config = dict(
    model='segmentation model',
    crop_scale_min=1,
    num_classes=2,
    head_dim=32,
    fused_qkv=False,
    qk_norm=False,
    inner_norm=False,
    patch_size=[8, 8],
    conv_stem=False,
    adamw_lr_other_params=0.0025,
    batch_size=256,
    epochs=12.3,
    lr_schedule='poly',
)
Rows from block 8, named by matrix and row number. Rows with one number belong to one attention dimension. Each number is 500 + 50 x the weight over its row's rms, rounded and kept within 0 to 999. All counts start at 0. Numbers have three digits each. After the name is the row's rms in percent of the matrix's.
# v: attention value (model.blocks.8.attn.v.weight, 256x256), inputs 0-85
# proj: attention output (model.blocks.8.attn.proj.weight, 256x256, transposed), outputs 0-85
v.118 104:424467517516514385493509479548520501488490402469514531417448509507511490415442486473513602513515443545517490522374545472462483507495522545491412556543525553524554537437502457548470495453522499518537576577536403532524653444530396567578493444508448541587503544
proj.118 109:513564461481481511529486476404538441549530575464508441625552509497467536566517533463460471464523540435514551376517468484550466555442549547514521417486525467506428476529473522484426459513464526443492475518422550498411442538404540462539483548427537453410580486
v.119 103:548463525518484533545577537587472481481529439498485506547530561520463494435491533502495399536434493519446540552465568495569480445522451464573454390554461532465491501499561566544464388477415604424424496560465540447502512560442474431418452501396505543538530464
proj.119 107:458571521479503425502476434379515503565467552522490505451514440544545523515586511434530595452499576464501475386539450424427523569481515527459535560401557541457556524478389419458523542504577408513495464388579458598510525447520569493507598498536450487469448532
v.120 094:496523477450485395495426490424496505477424455455484567533395510516590591514484494434531500536469479464558571454547471461491435515500550561425586503522451577564545534477460457518535496511528480531588519469565531457459488423430488454560387503580526447447458422
proj.120 094:595460478494492562507560528456512507553549545517458477467586495430457409428475496562440533459528507537463482529438548536560563542474481517547425515497543502496479415543513534493478559526474516477446501492489535511484530573565425556493513488441492533494476517
v.121 096:526427464479545617412499525556558431519484631460457465488474558535494455420422471556482515497503410588405445538448526513500542519446494461470419487465459512527447516493541534507526539559584531471482468316455510525459485456461501441562485447517573582512454577
proj.121 093:524529499536501426550525501463403576458502485557493535513500480478444460523605540429499534498467618391584544491520443456469526468506473557556548570532567517528549514499438492497482387386377497455517506674571532381528454494471467538454449508490408444520552509
v.122 096:560508431557476508521566481486539530549526542480420543570552501568452389533497555497391560431468343563524431571589463534468492564416526527577511524429477509386488456432523475438531461542488457516505561550399497483490650515472456521505520503510490508504432560
proj.122 095:373541562467397494517432452518471509479592437511529472414458512460505585519457416504580468526513635518494540490391557511582523400570505467420419497552508480554479526530524525492499519441520536537530488506555485461544404467550579510544448455388529549521511471
v.123 103:406506492567567549531523453505598521333508487527425515468539512449495585514419462572547500582576524515425507506544538474561500480492436524535485481482512450581460461524507578546498471452527487428523543469567495571496512480466535480486476489543506631531478515
proj.123 098:558482512369508481462475437528438523599480510459561456537516497613467427482511593470562416495432400493584396482484468489533514489453537459549501591531535582459469479496450457378495463509514460518533452581395508400538494437500475464475493468510445393514491504
v.124 097:432476490494509492527469510532493420518464504461479484423534491474537529448474556409546555478480503491450459428347465528523467551416469483513478587538505593566475510480517587426466526362482500431520525552555461568579499354518481435513416450493439433488570492
proj.124 097:546422607549566595526478500440603578600668498478630558573466552534501450506486559560456496531485464500572494572578491476531541429539535498414561375506492521525501500529438492493494451636516499516495500444337535488444498575502491527450594577552579532457502546
v.125 099:441471483495481555521510517518480548514517417457454495493497540497528426469405412390521430434454470491560436539501491549546583523530505520528533539510586452462604478448459438447558442385574476460467502389503481526588520424498459507553538479486503488486438574
proj.125 103:581530531536483508497523429452609493569513535589557471506531469501473623499480580568487560505512494502478508482484482544492408560476526402460479489515411594537423499515587605499436523581556510533520526597481526431496476519505552439465440436428496562498560433
v.126 104:508449454467510490577522560526552547472519525468489420465371565488463514533459528507452528574450564474476462547529490390504537554528583400549472499469522614530484525444342441480517515454484511514575543496570575547503557452463407514466447513569400455452549500
proj.126 100:511518546519475548494561497531536440551577513571397628472602419514508440446519489500505523517513475493565531523478497526552501445445391505468484435546488425515560557563566500497507478532472462504401472457460475519467521481496544501577500553478567517456407408
v.127 092:578461508457501540500490535501509397408425530504479521488456592440483475429430664516488465462493555595488500515473510506533528450550498442607423471485528492484514551533477536423526494529538489486577592561533399503452504515516466477455424521458480415481586455
proj.127 093:450473549429500480519514522469502592599633565544574491460476494580470550499516448394510555519503516421548470433524549440453476521508503503406531496532473546457460454532458552509535475492522475477478478534449525499541473479542648568507505535544527497477467538
v.128 098:528483443470487536463481484507447411532473424515560497489498576554495580493529470567405503457568479542558476470536569420596540494483625453473578519406486515579480465541531463480547526552514488564502396602588528522398457494519570554503524480427578532473469471
proj.128 095:447489606459532457558533493483491581490508511492485458454537389468570478468452573466553453544464498444498526609462446533419535501471460495482491575523447525480503562494476571550477545481442560413474524401365498373574540597511423460466549492431488516495578468
v.129 093:473490389467424482494485543501534612475487459516505516525399500564544460523422443503427454498484429436581480410538472579488476527572383505495394549538455553402539494482590481493457540596460446609518551496541417509578573492542475445348508520457487491555535485
proj.129 098:494475546500578540521544480538374397551559498487524528519580564450498546484553513480562479483472589505445485526452499484511493503505583543499535508412611588461485560541542477468471449424502525464498427519506520463400445449404596515643466480528477502398507610
v.130 107:492532472518547613431552578526485514475524497539569444470471484568463464505438537517479548397526507560491530460479434494514459504519525506535489494491454455431508462470545601574519551403451451483534479521630561581478479508505485551572598537506395542451516481
proj.130 100:537435571446477467608473378487399488497495539498424603525528516526521500558515469522455520571413495468562494561510510481456536545528487430530495507456566530505513528507439459447505429560577533552437422441388418385498499523478467452541477414460537482549482495
v.131 097:430505527589479565515457537537433493497534470521510486574486530477586533472486525536446475576474470475508548534636552522507490547487475535570400481585626518555517403522563463471478413434480527499494563434470399504549548464466488475492426527431399455444494528
proj.131 095:531538500439504563455484439417566460436486508479438559454491506440442529561499496448560533446528516511479497483453476554519627392492590492421539558478467509434484598481381475489556549542520408473504442578520568452440462521528530588467502409609602541491494401
v.132 100:554536517478524522515535535531470525565482495480638512541421505453438491495475514568396551467482486449443537528532517519450458497513471539536522541524589436501447621568440387541471512568597483475524467559498514451398494452476516486562600505503436418463516460
proj.132 097:444527498527538483567507531483490472434557423433424519483598371515550503483514499459541464422523512484516421526481482461598562493626591462495476518485405491524594408465655533500530483484391512512473468482506562488545517532532450556514421530475627490534518464
v.133 101:530581507477497548468489556499524503531525464588454486486533443485459626569591534474566580457547473471495464415492388473517439553470498414502600546533518514621502599518535440509482448477491466542483495626441462445483501523553508537390498539464446476588444444
proj.133 101:451430499497510436546541477552460511503478523515563536460566515488493405413411469510381521455529531447531481506466649466503469424605548605523427528474512510451552386513430506509523501483504523462468569450473598549482491442475510481541499499539534549520555514
v.134 103:479510381517488521549516391425564582506477421472500472530519518403538457507501501541522529461542402440578472507461522465539559594491471516479469537521481525475502481520569472485383526447420493546484566585508456595453474450488481506414496489457474448534532431
proj.134 099:569420591470492496406459569505433417467555629516472484452461519591512528476518461444456518547449529595514467487528494472419444424487519455447459531546493471424503537454441543489555468469541469503524480368483527461558543512513508477566481538480467541454485619
v.135 094:437476527505534370457518549511510547484444494515484542496496508524484498486486503490442489508577532517505542475576569409475492493444491522457492476511473578425474532466439556567400530505526530559484545446469487532472447463448557426422483517569418516516494456
proj.135 097:600551467476503570551535468565503519452512603525552473358585490552521500528500520421492493537497444553523533557421427528469521514498494559581537482474473506539570448503502469501573450486386503445539442527545599445498557535457355567519528423509568476569464493
v.136 107:534561491530479482485508506546580509510479571480550512462419463580543500542490507446493605377445472479588469518534520516471497486606501455373481434487526480546553526499485554497586441573559477552547435500467521458437550488575519538493584539487428561501611410
proj.136 104:413484410502524470461484482501426495543458391533437506518534438535502496457458450408543413558511581577351529518525509467504547480484498502572493497476410474493418562503476483529440522484436470426494513445500441535524469475432536450529436421527490441451349575
v.137 096:468589441523519496428546513525506506524465458495552502371537567447460514424502507465534481475497513450530476509547515553492533498531499557529476501537481552347478497490508451551529451656550528511437502413552591441564495451496505427494520595520425553467438524
proj.137 096:498406541525493503559423535485470448529517531490460541608530449560534497536403498530485562480501459534578544487455519536602532516499570491504418492494507419512602491525467529472499524324456473489596547531461443567560504466506552518533430523473534466570543474
v.138 096:532423516457465560524521527439451545518482388472539611493448535408428497458420607509486508530520563507487450466468472481460496533460433460522474489563522469480535508484473410479565611489524505465457525501535525512422472476467461474469508539503543522605515460
proj.138 102:504553555533550546456493470497459462379534525465488402521541559548537455524518458510539504506498496500563570540450556476522459503563566603549512446523468485447444503511591599478464386585508471533528469546491509565572527508518616515543481527514431492458515530
v.139 107:517541517471454470526480474503516519515464490483413519473540508533476468436467572510521537542499609605461545542473435609439542475565460457515510469596485481530500545477504436445439537554546522515543520481522510497510481498517474433561472531562498511564407586
proj.139 106:438512463507519633461497606504539474445459507488521571556434445463559526556447520519462518476462469340517559457543504456504425502523566583529480528412547528528488485562540496530532568475484504491468491523563468494468487462423458597550483512452517453511504483
v.140 095:437548500548470449482559550463481529602460499527432449495563502450478446481489402435443527476511495521483569477540564612525476483420367553476553474414536470540500514490482592465511508411541463546522526483569512491534464578549532468474402433485602528568439562
proj.140 098:598483446458543567500453404545561486401540476467553516526461483458509522455555560602523467486496495492503462441435418414426511585514568490416477554542504555522432511556515474544382442550416576436482489491481492552463499413507479478500598513480453503447521498
v.141 102:537475534411469438537524600510517519481557572448556491502512593470474481516546546488530515619485496489453485453593496443479479482525502469478492494476480533411438513439537488540391492530483534545505517549526522604549504480505501528547438564569562543494447532
proj.141 098:456572469526463551477487426455514565567355446526464546474403464542532495585511485467466483449533498444562539495398412608503542431504498596447545517476573461561520468563504498421555522409489514420524486468550432426454489549506450558493562419428444466543483538
v.142 103:430511440481479556530549526455527480482551530527477470498575502465455618491522534439433386435501465503544470510467474377524485592500464485453531542512504597515448511499524392525588520537375560496468448617470525424464502519469486459465398520504456565510528515
proj.142 104:516469562591483486501434479537417522450481491508589426519487434522542423522484467514533596603554548451464499535441501615496490512523537482575528482601460390439501477505458478420429487469600491516524496408523489505572508529537496509527579587404524485425505493
v.143 107:514425451462504522486502519380507564543487592521492526515459487548463502466444523436512516540568462449521479478532526400488553502471455523454428556466484467541521517536554487510495579577426499486531512526481476439477556442551454439443533494536448652445535485
proj.143 099:520570579541468484392560535593484513487464394491499461508532531515523478534571514480523479469465547599461485565466468520526522529505583481514537365566529496400407444427415472500615432442585474525491530450474458562524473498523620573557516497499577390554505524
v.144 100:451481527454478534520514542543490466488524497529415436586583482523447492449456380539536491481425492496523519512472515513483472618591523461499424501560540520421553452510549536454465488467620506549489444427559552496550597487531402389591397495607517449490484515
proj.144 098:587517423560453465485460482455541460421485550555495549428452534453540489535461602418508515545439520451470526553501451522455462431484546476465507518508499467574493526439477457499496510532450470490508557554471382555436351516400582625588502523443505520431539518
v.145 105:426482418381523467510536496562523447421497517450505501516566495648456538514475608554513502532465473459443509511529476525457549404492494536546518433602553409428502523434509399509505423431476482474484531457530466488523514460547472497488414547464474520549421508
proj.145 106:553581564599484576547471475453466526528513488573490490522422535362555446519472451435521545438505525514480494481488487569574423573569598559508434585409470583549459511499425577496471488531475524520494435514473536526502444516496523492574541456456506485463559546
v.146 110:473421425484535484443550479526483579549543462405505421469501490612562547489463421450542432502584499541505462493538523356519440546438435496490585521451345506557473512495416429590541531549533477463502516518506543435443525449512510557516543532525467568466407481
proj.146 111:527424547496524575496475471524499543519481483502523477488554430520520454453517565475485518545467449474453452476447475520458573492445571553496479425557578482515431377497606510483475442537497531536429441443475512529524539510446497477475488472414589428504553507
v.147 098:499510434517511533533469452535509558460447411445523550467367468500448526494565578424564525497465490534543441455530530515525515528435513467477493563541447475452531395482562521526650526499539519463553490506535527500500439557516478499518575472556410514439494506
proj.147 095:500453520496506478426561516473494490533577553511505402502527547536542517530422436557477493516469503556446531594460573460469505507510486545556543380525565506505487561574491456469381392538434439513437490483486512484501531423512591525482504518438523522537508448
v.148 103:539498487494459460504479531455493501479494431483585506521487551559502560485544543413373432516524469527506475512580469438521534427607503495511482515476498488524538458499475558449479526490423545474499489578457411520561447542553470548462626517406552559559599447
proj.148 104:476535531472539508444532421550472501500549497430474480451482506433465489438523562490631467517538563521462433499489577514493454612423429457502568428442453522464446525513540429448531510536541398544549516452495517396390588487508592458435442457565410486412481510
v.149 100:560491467537494475392534559414487542537483482587409437458515548531468513474574538502491520466520501487501450482544513455539507573431492557522479532503587505489561440488495423559474627540456485491461535573523504460507473515557544537538524507449419559489450456
proj.149 096:495502571462548514558470465562492444563472482426595508477488537510545482490440489496564544529515511528428485455431559549492495469513436430481518521549391572495531603498475567480545345495505496452577507443511480581434544514547452512433471490529521494502542521
v.150 097:516512518570580497526501478450544499551431467459496483376480533522463577481512468511504473512548491531443501442474444575533520472519583542532420533540548432496463606579531609467488496440495442491450567495461442469540466504497444505450480511447530527596497567
proj.150 104:497475497442468491547474572497534520494525494473514573623522395518435454536434601482459468392498610539500458498460568358497466470541451487473528508476442546475500410401436510504584519588520461468626402529526531571459507497509550532592520426469503449443507442
v.151 111:541423502558479491526420450457606474405530548481503488450467525573510488412574442475489498503495454396496508482521482371556459549513529465472550504450494570599450471495508530557573503403527551469490640479430547475541492589424542568539513514516520482415621485
proj.151 103:477519526467519499489621539476459567543530484587524442569556438516544565554456494433479413519504506633526452541491551601431646466411539515498458450538462487505484440462532430465481527618484503437466418473500494534488472470478483470459471473477443550544468451
v.152 102:478534543467559389501546423472551571476471530542547511489533506390573446522483534519454498533373414472589491478453482438510486584517439582465530492431485418493507511548508589542420500513390505424528481516382485505578547478541465591480488532425473536455530469
proj.152 102:517424514530462578528470457537473424554582514503403457423459476581454569468523465506539487443569514530481498491533497534486442428412445511565465421558514535485513475514445469473573457525459462545370542470597562476445564513434505422459513484497541505548501485